Rows from block 2, named by matrix and row number. Rows with one number belong to one channel. Each number is 128 + 32 x the weight over its row's rms, rounded and kept within 0 to 255. All counts start at 0. Numbers have three digits each. After the name is the row's rms in percent of the matrix's.
# convs0: first 3x3 conv (model.blocks.2.convs.0.weight, 96x96x3x3), inputs 32-39, a 3x3 kernel for each
# convs1: second 3x3 conv (model.blocks.2.convs.1.weight, 96x96x3x3, transposed), outputs 32-39, a 3x3 kernel for each
convs0.1 096:162139120153156143148142155142127145157153159137147167109100094117109088111127114117142115127142125116138117140144133129148137122139138093090086116086106115105114148135145164156141165172165092086092113083076098080053
convs0.2 089:097101096100118109113111106093097116107115123112112117137148126155167125136146121080071083074090086098101094156160154150143150141146162146120114127069094135110112115114107119141126114115101150136112151157115119113112
convs0.3 068:142160132156128136150139116165148141168173190170150193156126128139144157134126143121114104121101113098082085132121133100093114131146134045093057054061077076064109105124148140114140138112092126142123096096106058081057
convs0.4 110:099122120088103113088098106106114122090089121099098103149176167169170167158158160097087087120095102115103105169160173188190184200209177151160167149146151152163153085080083078066084077082075157167157158153141141142135
convs0.5 100:084099084093086092080096089097099100100098096095096100185182164169170164167150169107113113129119126131127124174179174163173177180170166124115119116115115115105112112118111118094096116086099157165154155166168146150162
convs0.6 088:123099109114098103107094108111097097107087078117097095137175162125152145152156162150132106128117104123149116123154146149174130164173129156138136167147158149127151078090081073054053082078098133142153129133146138158165
convs0.7 073:096079071102063071102075084170196206175174213191186200159186178153149172173159171118165174131149158138170166182151166189183177217203179101081107082080135091097126118111114101087100087083095084097111115112114099090099
convs0.8 097:080098066080088062079095064134119124136138147108108125126141131116143127122113110089086095086084102082087094155161163155171161172171159135134123115111136102122139087115126099118124108108100110117112113130096106104083
convs0.9 081:076104093094107116077115111138137146132117127149152144132137118140133122131145130097098105089084081101100103148130129159148139158163161104090092086084067086062060129133122124112136136143157116111104122126094109108109
convs0.10 109:191168163207182154180168144064074077058058070067073064146128128115103114125105095118140144094117116117125127138128099128114095114122112063099125093140153100124140192188174174168164193174142177170162173166176171165171
convs0.11 109:130129143142145152146143124169182189152159179163167187099106110092100096106106098109122143126128128130122130149142148164160142150167149106111129089100121086087107098094116100106122121126123084056069076082085078074078
convs0.12 123:119108104119102088093085087146144148157158154156172165171161159160154147165150159081075071091091075077077076197184190176161178174165174128120123115135122101122125059060064079062062085063053079091079089096084098100087
convs0.13 087:182179164153131140136144144176164182173182180168163166121130122130128134107116117105109111138143147095111114087101095085085116091096085110123118120106118115115120085096090074072090066078076131136144133125136121125123
convs0.14 100:072084112081093112086096104075079080070071076060064074165182189145167175140153176162157145154147150158150168155151171164134157167141156099106114102129136112114106129140162144135154136134133145154171127153160135125158
convs0.15 107:115122102122141119107107106143138160137157174143163156143128125159150147145158161086089097099088081101092092159169167144161191116123141092114134109099089126114083130127116140154128113125149071080093100105098100107109
convs0.16 087:108124113109138147104124140114111121164157157143145155161167133170175130151151133126125130111111106114119110179173144182173159169174139126137140145128137117138140080089074082082065052058071139133125145136128129128127
convs0.17 113:186171164185175177177165169105109101091103095088111111121120107096098094098084097112123136080095103115096105068072067068078097067069099097083093096109101102107090181188180168176188180181199084100097085099081095093098
convs0.18 095:120117118110095122095096120133136105137129109125123120187184175161179170171181183140138142146167153141172164172187163172195168156185179168161172163158181177178191122130148143125153150152161161171164172168180164165187
convs0.19 109:152149152157161154160153148157156142138147135134151145086090088078083081069071069109115121115110118101105109093090082083086091067073065067070068085078080091082087136142149142138145137135141126115127112116118115115127
convs0.20 099:131125121137131126137125140145144140117124121126116123101108104101110101090096091125150140131139128144144142077080074090079075095086076078074074088091094085100081137147140130128138123126136077078073085092089098097105
convs0.21 102:159184167180178169167157145080092102092097109107116094120120126124142119139128112084108104096111119100111113069058078067062080069073058130120095105088104072078123146178186179194188173167157166156152178167164170171165
convs0.22 118:144152155144146135142137137138136109124134122144145139130134137142119117134115107170157149179164154155153166121100110132108119128113116162164147166169165168178173159153170169160153170168161144159159137151151135147150
convs0.23 107:131123119104100121113119127140136156129128138121117132074069065083087098086087084103087089106101101109095093134107123133128136131141158105105117087100112095094105099097074086104095086084079090095077094074081084083069
convs0.24 108:104109118115094111121103105158163154159151160153152151115122117113109109113099087095091081096090080090094065164156166171178167187200189087091096077078081089073076102108101114097094110093098104104106107093094101087085
convs0.25 108:139117126140131129145156153104099087116102095119109096110107085103079086107094093142138130140146132148148143082080068079061059100076066105116110112115111113115109121135143096098117126112113159157164149158165146145176
convs0.26 097:085096095083081084075072067147149146143137134143135147154166151154149157148150147073068075086079072097104087180164163158158164183173177124117121134133130121121147061083091073082087104078076115130118123123131128127137
convs0.27 083:088074076087084083100086084099117139099103123114121123121143151122133127148138116073072097081084089068074072144153168155186164168179142120108138106119142119117141075070092085060080090096062132120123124106115110112114
convs0.28 112:101103091108101081101098075126126138140140142143138139098084090092094081110105089102100099099104096099098096163168157143149158146156167082080079096097093082102104104101094113117106116101102110108105113100110111105109
convs0.29 117:164152135165160157175163158152160159146177172148159161178173158152132130118116125148165167123146155140143167158173163146167156140148148103106147107100119116109100181190179186178182169177194120124140139122122144128119
convs0.30 088:042055063046056069040060080114103099135126111088098105131130109128115092111096095070087101091083098074063061159165155157153147155132128157128142121128133131131126129128107145119134118105144100100097102106108116135127
convs0.31 100:102103099113106095101108082172168173208190188163168153132122118139117105148138110059061066078090079103109100172177156152154142135151148086101086086079078081081078068075088089098079080099101074061063087072081109100101
convs0.32 098:150157158131136132142149142081086083086088074112092079168159154163138145134136139151132139143140145123130134119131152151133148133115116064060063065070060069077075170175164153136157148161163158158154132136137136137150
convs0.33 132:091088099097099119093105115126135137126133139118121120131130134138148146145152144107102095094096106091095097147158159150164164154164169099105081107106073099101094112102095112103120105093111111112110116106106116099101
convs0.34 089:107097122072073100085083113155158170137141157159169158118144132135134133134110112074063094074085097091100092138132134136139168149160143080069068065081103110122137187193212155159193147143161112145128126113116091095108
convs0.35 088:169125122148132137131135129160149146161146152168162157114077085084090114098102114148140123107120127103110120130122089116114115114117143118106112093105123087119147108082079078095115085085100112096098079084094087081084
convs0.36 092:149152155163162154189179163084078096069055065055075082152164163131149156134124133145132122113119123129104110088090087091097095074074084108107115120111106123133119135141137098118132130125124183194185185171185204192185
convs0.37 091:102100086087083070075066060125118116122118125124127131173169147149156157154154154083081089098094090088093097222242229206217220224225213099104103106097104089084096140146147143131147155147153140144141142136135129133129
convs0.38 122:109126124140150160162152153156166169162170185157165166089106102090098091085077076068067085077063071079070076097093122111122140091099084094100100075081069103077065097104104107109109105112111072075077091084077080069072
convs0.39 116:151146147164151155161158166110117115112115117123125106121099089097070100098080089117110125106093109106105109128114146144129143137119127086106116067095105067086099148151148160158163166175177106123132096102112086100100
convs0.40 097:098106120093090097093093100113109103107109115111098107173183185154159166147154156116121113096118111084101105126153148129132131142138117101107100100112117098095113071087118086078100079084082156170164140131147121120140
convs0.41 116:088105099104112113096109106099099100106102096092097101119121129122120120107116111097086096099092101099087089151145142121128129124120116099113093112102109098121131138147149131149139114110121134127128133131133145140132
convs0.42 084:104106090094096102091091090125137140131126127138133123153160135135156150146169159070062058088073060101092101157170155160167152144170168130107132135109108138120108086089082081085093092096114122117120133134125137131143
convs0.43 108:108115111095110117103126123132129127137138141132130149127109122107095114110101103084073074087087084076070078130134145113128153110122163057065077078081083088102079107103108114109119106107097106121131103114107104095095
convs0.44 102:087105078093093085079083089131136136156172149133141135132123147145130151135150157102099087098098097088082105147146158144145147144156157103126146114119116121105120109096090095111084089109107128126151127128132132126134
convs0.45 095:103108099108112090104105110198175192204183184196186197151138115143141117136119113090112117108122116095093104199196184162169169141148149096061092076069109074097115091105090092097081074076062074076078075079074077077071
convs0.46 081:105119153109120149128143150069086082058062060067052061174182178171170165171160169122117104128114103129121119130128147124121120128130121106115120132152136141135115171180196134144180161159177141149152157154163157141160
convs0.47 095:141138119155145122161137124130113162086091111109117110156142130142150135122113116150145148110119123132126106125115114121130135101126129089091122092100123110110123126126130110117106104092104123116110113120101118110104
convs0.48 104:196178163158151152142146151141129122124120109129144142085065081083072087077081076081091079112111112095092103065047047030025031041034041096085091080102095071103090097110121105112125110115108119122130134121125133126112
convs0.49 080:104100097120111105112107086095088089084090072113105105147135127137093107115102143105117118123122102119126083171134134173111131150096125136110104123116144105122126139120121120100118131133138111115102127105109124127132
convs0.50 093:102103091082092097077088103149150174150141140139144151098103093106111118100102102067049066069078079074059061105100110124114110125110100080062063090092060091088065150146148138134150120123126105114095101112098105095104
convs0.51 091:079099074085091093072098090157161162152158167156137150104135123138135099114120097114112120101116122103097100188187151163163165149148148114104108134098099124111120088098091101098114102097120104091094090085089094088089
convs0.52 111:170146128142121135151135138071087096075078090092088082155149148154160173155167171148126140157151158146141143114117112096116107102109109096096100115106095118108104118096099105105124112125125181163160158158163158149167
convs0.53 138:135135147132146147130138147161157146162154157159163164071065063081083096085098099151136153150143156145138158133128145122112131136135134097105106098109089099099078108096099106107113110129105089106102087092087087083085
convs0.54 093:070063077068063077065056067093092075090091087083091090110121128117106111116092087082083087072071091057057060115117136119125136123108144115112120115122110115120099095109112101102104110117116138139152116119129137139132
convs0.55 085:105096089082077084080069079131148138161152146142138169144154143143153148158142125073074081076084093079074061155161167154136160195166153114078073090083110085123152124133124095109112095075090105111109090099111115105094
convs0.56 097:092112101097101102076097098120122122137135122124124120138140111135112106126121136075088077095100085093094095168179190170158159164152157107117101099111110100096092133114097128110095102113101125128156133132149121141132
convs0.57 099:084095112091087100103097110085087077069098093074081086148165155148150154135145147118112105108126130081109117151165169170150162161143156152178180139166178137142154142140146122127122121136125142153163121128150113114125
convs0.58 082:093093103074077086070053057152132141145156156150159170117149136114138129117115123067075069054076082047060063137154132126133128124137142133124072126084086079081122080132149103122140108100100092104115084089094085092080
convs0.59 059:130136127131130136171163164126129130110082114092089115178209196166154175181175176157163133149152137185168144123105123145113125119128123057062064055073060083064064125120120104088124152131150117121121114115116125122126
convs0.60 099:127106131130116116137117115112101108108094099141131116072073067057062066075075068100098077096113109091101109148147120138139143091122142077068079112082087103093110101097108086097107103120108090095075081074083079080079
convs0.61 116:145140160138135126140128135083088079087089087067067076161161170151154155152153159117135113138141141124135148077067084076078065088085084123138146120129149126136155164184196152161183152157164160170182158160167153151162
convs0.62 083:123108115129108132127124126069074071073080078091077072130152144124144147123144152138126107127135109111126131077093060070113080056103110130154151127133121116124117145144147135150158148168174190190180169166182149152171
convs0.63 057:114108104116105117113116112170155167147129148146163173157157153137118120119122153113122125099093097107111089161145151149174174137127158100079131105119167103091088118107098105059082137123158073087078082087076100108101
convs0.64 096:067088104057090109064062108111070083110090094093102107114142142133157154115148136078074066101088096103099103161160159160172149151174149141142139126122135137125137078081104079101091063083066111139131136144117104123105
convs0.65 143:089094102096094104106087090176174154137146146148143149112098111107091109095081098094086099082077076094077057121107127125088123138116121074082067075107088074091079108115101099095106113105102079085080101102091101099096
convs0.66 096:097100088087097101101094098094105102105097092105105090114129123125142139138146125079078076102089082112113086159171176147154168155161161173156116158131097159128115085079100081072091093077074143135131155137150130138125
convs0.67 101:162148149157140134159161132091089067104106082083087087108103105108101107115101102073066080068088097064069087107096094090086084113099088131125125128116134141125147151153143180176144179155153167159160174155163182172175
convs0.68 102:104095093107090084091092088149142142141133128133126146119111112118111114116108130091083089084077097086072076137129140137119141133128148079086096084095099090098093086088089082083086075080069087086083081085086098094098
convs0.69 085:100101111105089106090090071097102112073070100103077075129158140131150132138135140102121110088098104115122111167153125171167139158166145129121143116097132136098129076086094077084119091093104117122125129134134133132125
convs0.70 106:099094087116108094112117102179176167181179181160170171107095108110111112121117115160158171150158169159153160140142159128134147136132128110135129122134140118136140084090087102098084102098087072080086077087090081075068
convs0.71 098:067098094074089097078080094151132114131111115123134132152174166142147140154158138083082090068067069069072072164162160156178168151165150149129125139125144149119140097108099087087086074089077096111116110107115095103102
convs0.72 107:104121117104108102113117104145163161132130130171160160113123130101090088128128112073098098074094079110110094134135130142144140135143124095104079111128114091090089105123108098069067102112093114108114129114129128126128
convs0.73 088:122135114099132130088112121109127149107118145147149128156120094152167130111169171081072077102090078100082086096115102089117121076095129110099172174126136169170139170132104145169162120143169155130120158151133160140146
convs0.74 100:106106122100104132103111121160161171176184190178183184136134128132154135103120107143153153122137132131141147161176158157159142156152130114086092092066073086073087097093074093100081085074085083080080090073069066069080
convs0.75 095:167163172151166168164186178151154159146144161133141146115112114126103113120107104168159158176170173166156161138165185149136165159151157175172170186185192179189196113106132110094134083101123115117125136130125117123117
convs0.76 084:105098093119097096077084085186193171117136143111125142099123135083096104092115129129127138080096118125104118106132125089120145122106144102119135155147164160136114119112117104094095095090104096113122122109120131119138
convs0.77 096:173182183162177169150163168073056069049055060075067059171148139150134134157154163150149168152154154150158168090095098071084101090105116108111137118131134138139155190183174169180185163179181146146157159161156145158154
convs0.78 102:141139142153157134161149122132156146130142139146148142109097121119101097109095090084098105087097097085086099150147140149141137144142130100091106086081097079091104105111112100110114101108112084077074091088079087080077
convs0.79 095:147140130139160148141150136115116103121103094144137116105108086089086084104103091166176167149169166160167158101112110070079080083077074121122111129126144125114131147145136152146138174184153140140148129137136131133126
convs0.80 079:126115130150136157160138152194190189158160165156157148110116128093100112103087073116120128080092094096092107152152156186176170175151152105111111120114123113104083169162164136140136140158148076096093087109094093104101
convs0.81 108:126123118126121109131121115117126124117132119130130123071066077071067070077072073059054043067055050062060048115129141135131135128144131076096094089095095094072069116130124134141144151156143115111112100100105104094105
convs0.82 090:127134128129144139138134127132129133127133143132131127121111116133144135129149143143127143142146137138136144131142135151144129135140146117112126116109104119109107089080094089110122089096093105104109110117118123113110
convs0.83 110:122135144116127141128138127170193190160173188158160160099114116103107109094097082119129143121115128140138133125134143152156162154157150082109114093093096100091095119118127108110122110114109110116106105109092091099088
convs0.84 102:114112121120114142114107127119114114084090101106137133084103098062074077078108134102108102081061064116120117114117116126128117117121135078076094080116129092091091109127157099090113128143153061067073090105098089101108
convs0.85 115:104099097097096087090089085149146128137120118132130128083084074081083084081096087103097088101095092100098109111112114116120110112120126091106103093103108083094087100085084087099098085095093075077071071075073062061067
convs0.86 111:141142136142126133151136147074079088079082083097093076126142163115118145126122138100108108116117116106109118119108120128124123132136134138156148129136144142129125128116115145139118139151128174179181185183174176168182
convs0.87 099:081084078100082085092080078157155164163155162170160150089102110110101098119113091111115114110105085122116111147160151153163156167162161105088081096095095106100095095082084102100084105105092094073086092084087081084088
convs0.88 103:107115120106112112098108107110114123109112121128128119130154151144172151145163138106119105101115100104109103153185176159193183168197183174165177166167180176168182054054093070078087061058068125128147124138145119115122
convs0.89 100:101118126115099128098102117150155139148144141158157168115131135123130127118148142111114114104115109109121115159162159156162158155170165102126103106119117090085082120105101136101115136114130091096099094079090084087081
convs1.1 094:129109100129130109101112111173164159164159174179162181101123100093097096111097108135126144124135130134145128119140108109135109108116099159136139156137128167149146100095085067087102074069072154161149128138140124135129
convs1.2 109:144140121152156139124132120072076090066056084066070079066097088105109100093104113084072096110088093125107115092081087091087072083075080087082072100093075083095079171171181159171175170186172169182170182170170181177174
convs1.3 105:134148145147131143167148147102077091099102100086095096109107100119106093103109120116117111120121102123120113102107121102099094112104109103100116092105109097110111174165165174165155161172162151151160150154149144151137
convs1.4 101:134126119144129123132117127096095101074056059073061058080067083084085073087097094091083083063083087091096109083076100096083102124097110072078074086111099074098100112131130110121126129133114114100117118119119108115105
convs1.5 101:131123129126131140126127134080095101089085081078086101090079073094098104100121116077069070071085079093079092101102119123103097107093098090101099098125110090093095162148158175151155188182162161128138145158163157172169
convs1.6 097:134113121134128127123134144110119137102104125107108105088108094079091071100102087083079098080063074074069073082113113101115088123113063096097100118099094082077084098132131120120125140163136143149122152131116154154149
convs1.7 104:118142153115149165140158154124131134112111107117102113167162177174180174183196199115094101098098104085098110088093090071075082082082085096078082118104088100080087106122132122114107127120105165160156171163160172176157
convs1.8 103:106126130109140138134134138148130151129129150123137159072088082104112092096088095111120116110118113101112120105094110101093084122117111097080094089077091101090102107094107126129129149126114122123116129141123113131121
convs1.9 105:102101107098119122103103124077100105083072099069068082100080077097095096091095102079082072076098088114113109105084087107081077113100088074095081083122114078090092151154159162152173190186196153144140162166149153156151
convs1.10 093:125133127114141147107117138098101104107093092112104096129103125116121127099113134070070077079065080101095110091104101082113109084094088091091101080071083088080089084070094108093081063071083140150155160162165157151156
convs1.11 110:090098102094088079112098082102091104107102102105103099168165167170165167178177178093118106088099099107093097088088093088089108087076095106086103101106107103104112060082086069072083076076075169164160179175164183163163
convs1.12 106:122126127120126133111130113096098096088082085082075093097092103102096112109109100119116119106101117108100108076090085091094094110116099073086070067081068075079074172171162181178163155156151154161155153164164161167165
convs1.13 096:150146142153147153158162153116107100117109095085085088098097091089095102101103102128135127112129131097110128101099121108103122119128126092098089106099089087090095108120120123136127118125111129121122135127125119132136
convs1.14 099:143137128140128120126126123189188173181168156176178178096084094107100093091093088133117128140122116129133109126142145142128141150126141150177174161163165149146144107114120102120124110127132051059060055067060048050042
convs1.15 101:102128125114133125107124130127145150142138153154146142114125114114128123120116113099129117116120119097108117162189169147176199158174181168160185158152157195179170160159156154159152157160132151151156140149150130143152
convs1.16 097:159135139169165144164150140094105086089099094096081082110081092114119105102117130079088088097098104106104100116114110117112107106123103108098092088078084098089094153139158167184154178200172135136135138145132123137144
convs1.17 104:098111084102113095083105097150166154146167176160163191183161156157169160160166155184193199178177192190185168168138125165158142134146141150158177172168184185168172133109123110100096104097122118114119120115130109107109
convs1.18 096:141157147131150146137135138095101106105096113136098103078077068073082075078082091069076068072084075056087098116118111108119113109117115071081080078081084104088103119131123113125117120110108123127122117119136118120114
convs1.19 093:134123122124148132139141132156164165146154165153149158175180179207195204199181164111117099094100109095110116150119123164153149144157144088087084073085085068077076138150125140134128143139121154150137132135133126133141
convs1.20 089:117113128116125149141138141130135125164126125162162106156146153143148159140148153100099109101102094103109121139132144140147152145141155110101101110111111085097094135124117129107122129140144147146157158146148155162170
convs1.21 111:125117123141131152139143147120120101118120106103107108154158163129133125141133139098103103113114105085098098114133123119112098119135119173145151162138162144153167068086083070079058079071070143138124125129123134139143
convs1.22 090:100099105111113112114106089129132126163104113158123106069045085098082097091085089133121130101120123120113111150138147157130157159156166145147142136148132128142143125137159132137144144141145077090088114108093109115100
convs1.23 083:131132152120132128108137124125123106119134124096117113084099092098104083098093081104125113101099121098094123093107097100103092116109111156150152170158139148130125124112137112120131121122125134143124150157154145138149
convs1.24 087:097114102112110111109116101066068095084091086099099103146152145185166151182175148100126122094099105075093104084099083069080079062072072176180173178173182176186175109131137129120139137129141162138158161144152146135148
convs1.25 094:101096083106080097108097105130138124175131126174184131128133134149137136154140138112103099113115113108111112197189192209193194183187199154172159135165153148161147142151136134132147138136158111113114136125124130130124
convs1.26 099:126136138130136129122132140096103088104087088097090093063066074085095082081096087070100085055087108072075091112106113112116115099100109068075061070071076070069082123115122144129119136139124117105109115129126115123124
convs1.27 091:116136128127138146120125134123118117118110124117114111097079106099084091115102112085089080081083099085077090114132133135146145142141146090094088093087109093094107131124133134132117133142115098114141139138151145137132
convs1.28 093:079090092108106085098095087096089093096106114114118111112111103088096102096112106128140132143144123119125125129126113123119095105108088203214215198199212189192194100107120110105101132121124133132131128110111141126106
convs1.29 124:101095095083096110078100113095106108115112105113112108148142133121122142113110131092085108102085084110110098068080080087101094062082081108108131109099102141091086086068066081081076073074072173170173151162157154152159
convs1.30 101:141127146139147142133157146088082070092084084080090102104092108085104099093102090102111103096096110102099099089077071105097090090085079090079088090094082074083093139126116117108106118121112149154146151145154170159158
convs1.31 103:122145158123122143129125113096102092088092095088076082128141161120121137141143144109107107073092096100107120117124134120141131116129134179150151151131137161182160100120127123119113124112105139135140158135143145136144
convs1.32 089:120103104109109091112112100085088091103110084093095098113104121112106108124132125155140149156172137140152159106113130125114126115101097181183174170178174181182189136147158147147160171181171091078086097107111120138136
convs1.33 092:102093093111081061110104086108120115102122120121126126131154157165147140143137119152165150128147141113135153131134144146150145132139134218217203177194192190179158150128120168141129152151172149143135145129140152132142
convs1.34 100:112145131109123128109128116090084088096083089092074090067076088088097088082091101111102098105124121117109105086095088094083094106099120094088081117111109094107111165178175141151152129129145127135135142139152138154162
convs1.35 102:132147143130173163129169172133130141115131144135141130191196185165178182155159197146127137140139148132151166152137143154138140168154170074080064073073078077080066108108088107123110086106118094113092109093084100095095
convs1.36 089:074072086083069079099080081162163153182165154179179171182158159163158160178172170138141135150139133143138125194165174180175159171160164179190186173184190183180180092083104100093098091104111118125134123126127103125117
convs1.37 104:130132127134140137130119137083095093076074085070073079065072058084079089067092082099093075076101100088094101089093102103093091107112104080091083082092095074090088133131125133114128147135130129124104128134135126132134
convs1.38 097:116119101135126097132106114166170174183189179172170173205174183213208199192195166142137123144128147158149137170170180177168176169129146100109107126152127110137119090110120107108117117101111111103114105117104086104110
convs1.39 107:065078079061086087071074089163157163174175181192195203126102098123097099126116126162161156151149162154164160143140149165138153175144139194171173196179171177182157128125132119115106135115114102104108115118094114116110
convs1.40 092:110112091136124084122118083218204184201202188187181198098091107101109105111129116134136128135126122135133143125133162141151146138165141149156163147163150149158152073088082085067079085089073087088102085086079085077085
convs1.41 108:143136144154144154147143148122114124128147136140154141126111108113093092098098087152137132151140145139131142134126115131127133137126111177175171160177186143172185069080081092082081074080080138139142123116132123118127
convs1.42 100:121108105117124107112116102100110107100091103097101095082083068079089087087099089077081104077069082096099103083089088096098119099088096073076079091083077084087066163159154154163150152154155129145128129134130134127122
convs1.43 091:082096095076086091096092115126121126128138144131144161148162166140154145151137145125124112117135128113120108142135136127126122124136154188209227187177205214201212123110118116104118107095119117125126115114117111103103
convs1.44 084:121137142133129122132132142132142133155159147133155146088117086095090099080077071124128135148139138152167130164161135150148161156144151164156160171156158181184187156145154139143152135149161104101104099087100100081099
convs1.45 116:135120128125129131149138145112103102110104103108099106152146159148155156148149152097093087098098096081097084144132138137138129125152138184172143154132140148154149115120120130143133134138151162159160160166159163165164
convs1.46 103:113110124099114122110114117077087085064043068076053073102087086094092097099102111095098115087109119097098102099115126107107117134115125098096100095112087088092092134152152152142148154151159092090093097099102108108101
convs1.47 109:100083095113105096128100104152142130143116123139120130182177163188196183191180190127144147122143146111124135183196181182206183208206183186177171157152159141144152088105103123144133116126127140153139155148142152135143
convs1.48 095:082080075086086093075086097169166174169167180155170175183183164164150168166164171150134128141142119129121113201188184187177197182209218175185183168172164166169166119117118107102108104109115089107113101119119097096098
convs1.49 102:125128129133125129128125126168192184175191190170189175093089089068077095085100101152135133138142139156149145170140147162158157179164145156166153157164169159175170118111101108112097116102102118115110122103119123106117
convs1.50 100:156143136145144111137124111173143146150136141140143149146137119149144124131120141123120132121120140116108121114114122128111112124122129087096094097107108098099091144150143161148146150156133106125107109137122124130136
convs1.51 095:104125131124132115115131124122139120117154127097123108150148154157161169147149160126154135127149147144127131107088089107113120093121124142128127106101124122137144122146142109130125123139118170163172157152175164156182
convs1.52 099:155139132150117156133125153092102116095117106105110105102112092091093090083096105087086067091095082083087098129147121130145130136136124087073089102103104092097097173165163167165182159151178110124102129137140123139135
convs1.53 113:079086077083084084081078098089083086117096117109112116176172174173156165184184180096092101105098101086098113091099122099077125110084123116115121106112117107131106084090082087086092096076086135145142137144139137134135
convs1.54 102:144143144154148144155160155072065070079065078080092099096089090098097078093108084138157160131124138121115152123114124143155146153155141078096109102099107101101098124124125113106115129128133112104113109110095106109120
convs1.55 103:118124127104121121109118103164158150145153154157157174079078082078092083079081079084093102106108113103093102116109110122100101104122096101091083091089081094091102123131131115122136106107115146137130143127127141136145
convs1.56 106:093101099085086111072088086163151166150154154157151154090079105097081117115100107152155134148162147144147151117115124133116137141143140160165176170181174190188179113122127103095110101100107129118125123114120136128124
convs1.57 098:195188184206185190191188174165158146175168168153155152108093097107107112108121105151139143151156131138136149119118140115123132126128126108120120111113103116120099084086095082076082087087084106116123126134125111125117
convs1.58 096:130148148143174141146163145090091093094079100089085091086084077109115105080117116120123136109134136095123123115091102117098102091105109105113102090089095080095105161148164180166154152148145163165158159164157137168158
convs1.59 104:109110109106095121107104100143138150135123122140141143114106123132116120136152144131122111122126121118114126118129124125139130137146136082084085092105092070092082123133151149136137148162148138142147152152152144160144
convs1.60 095:105113083110114112096100096155158151150164156151151144130152143146157151156161159156139156162155156152159179173160176171181196177198203152157153160165165184168157127129123123124137112112130124128125119110120116112122
convs1.61 104:137127142132113136131138129148141131154155138145159141110100098119095095103108097100107105091090085098102091115116109109114117116122122151146138154141139161159143084094093060066096073077094113120111131119130125124120
convs1.62 097:085099098105096112115105108119132141103120127114124121120129132123128133132134118135145145150157150150162163139123135128135132106136135154157169156158166178174172137110099113105092118110088125138129118137116128132108
convs1.63 102:137149163131147166134134141118132116109109107130115120140128139145157161171163163158140140143144134157155152078088077088106113103104104075094091105111105096117107119155150112133144123116134142148146152165158170159153
convs1.64 107:132112114127115132114107133130111107108087106100086102093081077100098090097072079102073073102086079096106087102111091088108090108105083094091093097090082092086084146149145135149152131153143078106120108120108107118108
convs1.65 101:130120136151115141151137136095095109092082071094090070159155154170146157169173148112134106093106107107115114113115140121112128136115098086085080091110111059085100114123116121087088131114095145132122136129128158131148
convs1.66 099:128115123126114115116089092064070082050056085057048061086084097093084097088100102086096085085088102093111120101097104102100123090093127086074053107096066088088072111122128127124114127116113124124112116122104113125110
convs1.67 093:131139139149157145140159136103105103111093094104113113130129130145142153131125124076084097085094084083091096093092097087090117083075081103099098109101096121115111055056048055048044035061042145160156155147157154145152
convs1.68 110:096091105100101115120099103109103109103102104106119117173159157169162166174167170108108105102108114107107102113112116124125130135130134164175174175168168159173165135135139134121118151147130189188178173174179184174179
convs1.69 097:101126127092122131092109114059078107051055080060060086086106099089100105084100109099085097096094087088097085106093077088092085110107102075109106110112102086089106139135130118118120123136137127143143141158135146135134
convs1.70 088:122120120130107108105084097084099099129078078118116087083092096074082091083082084106114115107093073094094083110117117119121113120115111119121128117130131127126131098105109093095102101091097087094097116108103123123117
convs1.71 109:119099116134123126128115122117116125106107112102099113112103098120118114109115111110106111115109095111112110106099084109096091109083082086088082082091090070078064134137138136145136140157149151152154156154159160174159
convs1.72 098:128125119140117115135130119086105103076083076096095079096118084088084076114117110123124127113105111126131118119136117091122121109123118169178199203232231169186202123144146121130135166159150149131142132121140141133155
convs1.73 095:126140134119145140124135119130150155147155158140148142109115112101113103104107091115137122100104114110108098172174148182207178170176183143151173155130156169143130112097100114125110097100103080069073083083073079071079
convs1.74 120:097093110088093099092109100091079082089089080088079080116130125119119117131129111102097109107108121107110126092099109108103099111094092147150155138119134133123131086091094092104095088103086161167152156141136156149159
convs1.75 092:167163148152172146151157144137131134133123135157117123128123131145136147133145146115132138118137123108131127093106133106115130138125120100098086111114106104110099092108100107112109116098094138134138164154144167166151
convs1.76 108:144126123133127137122128138100097079078067055083092094082087081090088076086104082107115113102091113094099111110098097111123098114124097063060085111102115096071077157139130128120114128127132108122118105114105119100110
convs1.77 097:068072071053077061054087085160180158160167172173189203146131122142140154141163176155152149145160171139155157190167180192195200206200215161179169166179182155155167117117115116116116100100111110113131117135121126127141
convs1.78 103:124136125122129134130128134107113126110121126132134127174175164166162174174172167130140147124138118120121126114118112113114109114118115209188187193174178190191198122136128124138146135127142167160160165153162156158160
convs1.79 107:088095090083103098078096096185188161197198170208189193160155154161158156147149150156136152180172148159181186136149158157165152151152133209195190217198194208210206102116110102110120097100103108098089103101094083087088
convs1.80 099:121149126125150127130136137113122130098085104102106100203188185210203185196181175107112108101077093081078084083068090104085099108065071126134131118129124090084096084095088097089077113117112188202187204187177176180175
convs1.81 090:156167152140139147153150176104105114127117108126130117168165142157144133173158166097097103084091100090076094088080076081100075053084094100094112125116131127103107084098107067064086042079075186165165172153163167162171
convs1.82 096:166155151168164156154168147118119120165110124159130120162169161176161158160154157091098098084104101083076097111103093115116116115106127079067079072077089087085083112128114126134127125133114148162163170177159175173165
convs1.83 107:094112120093103107109114117131118122135127110146136130171177183205192185196206197095088089077078088078077086099104106102098097113089088087091098090093095096096096103120128107118112127123126149159155164160150151158152
convs1.84 103:120114134110131120124128131132127119130132128139161151187156152155140146160174147132158165139140148154167144123135115122126136133128114158160173208188170198162162112107106090100105121124113164155137147158140154153127
convs1.85 108:117096090115103114098097115164179174173175169174179167159153147162152159169170174151139146155136144151146147146164153156167149173174170139149170173168170176162156151146152171161157174172182095097108113116116129130134
convs1.86 104:149130125134122127140119125118126121118108110107122120114116097113110108115123124080099090059080106086090086116121109101127140095111135099094085100084068108071064101115092084080095090082096123113113126130131109114110
convs1.87 097:101089107081089096096094091124132141129135126151154141161161163160146168158145156134140141152160145175171154121136110143136123117113101198200200222211206211206211150156164129137138147157141132152150142128142157129125
convs1.88 097:127135121115132131123128130152157148153138148151142142103097098101099102088091108117125118117132121117131112077113093084106114108127110089090093100086097113090085112124120106106098085081073114128123129130120114118110
convs1.89 095:144141120138127112129108095125132151140142150155140140093104096091099095098090092151155145155164141142155161102117098111099090105093088134130144148163164151172156144151156141136140128114142141142142149132149135148152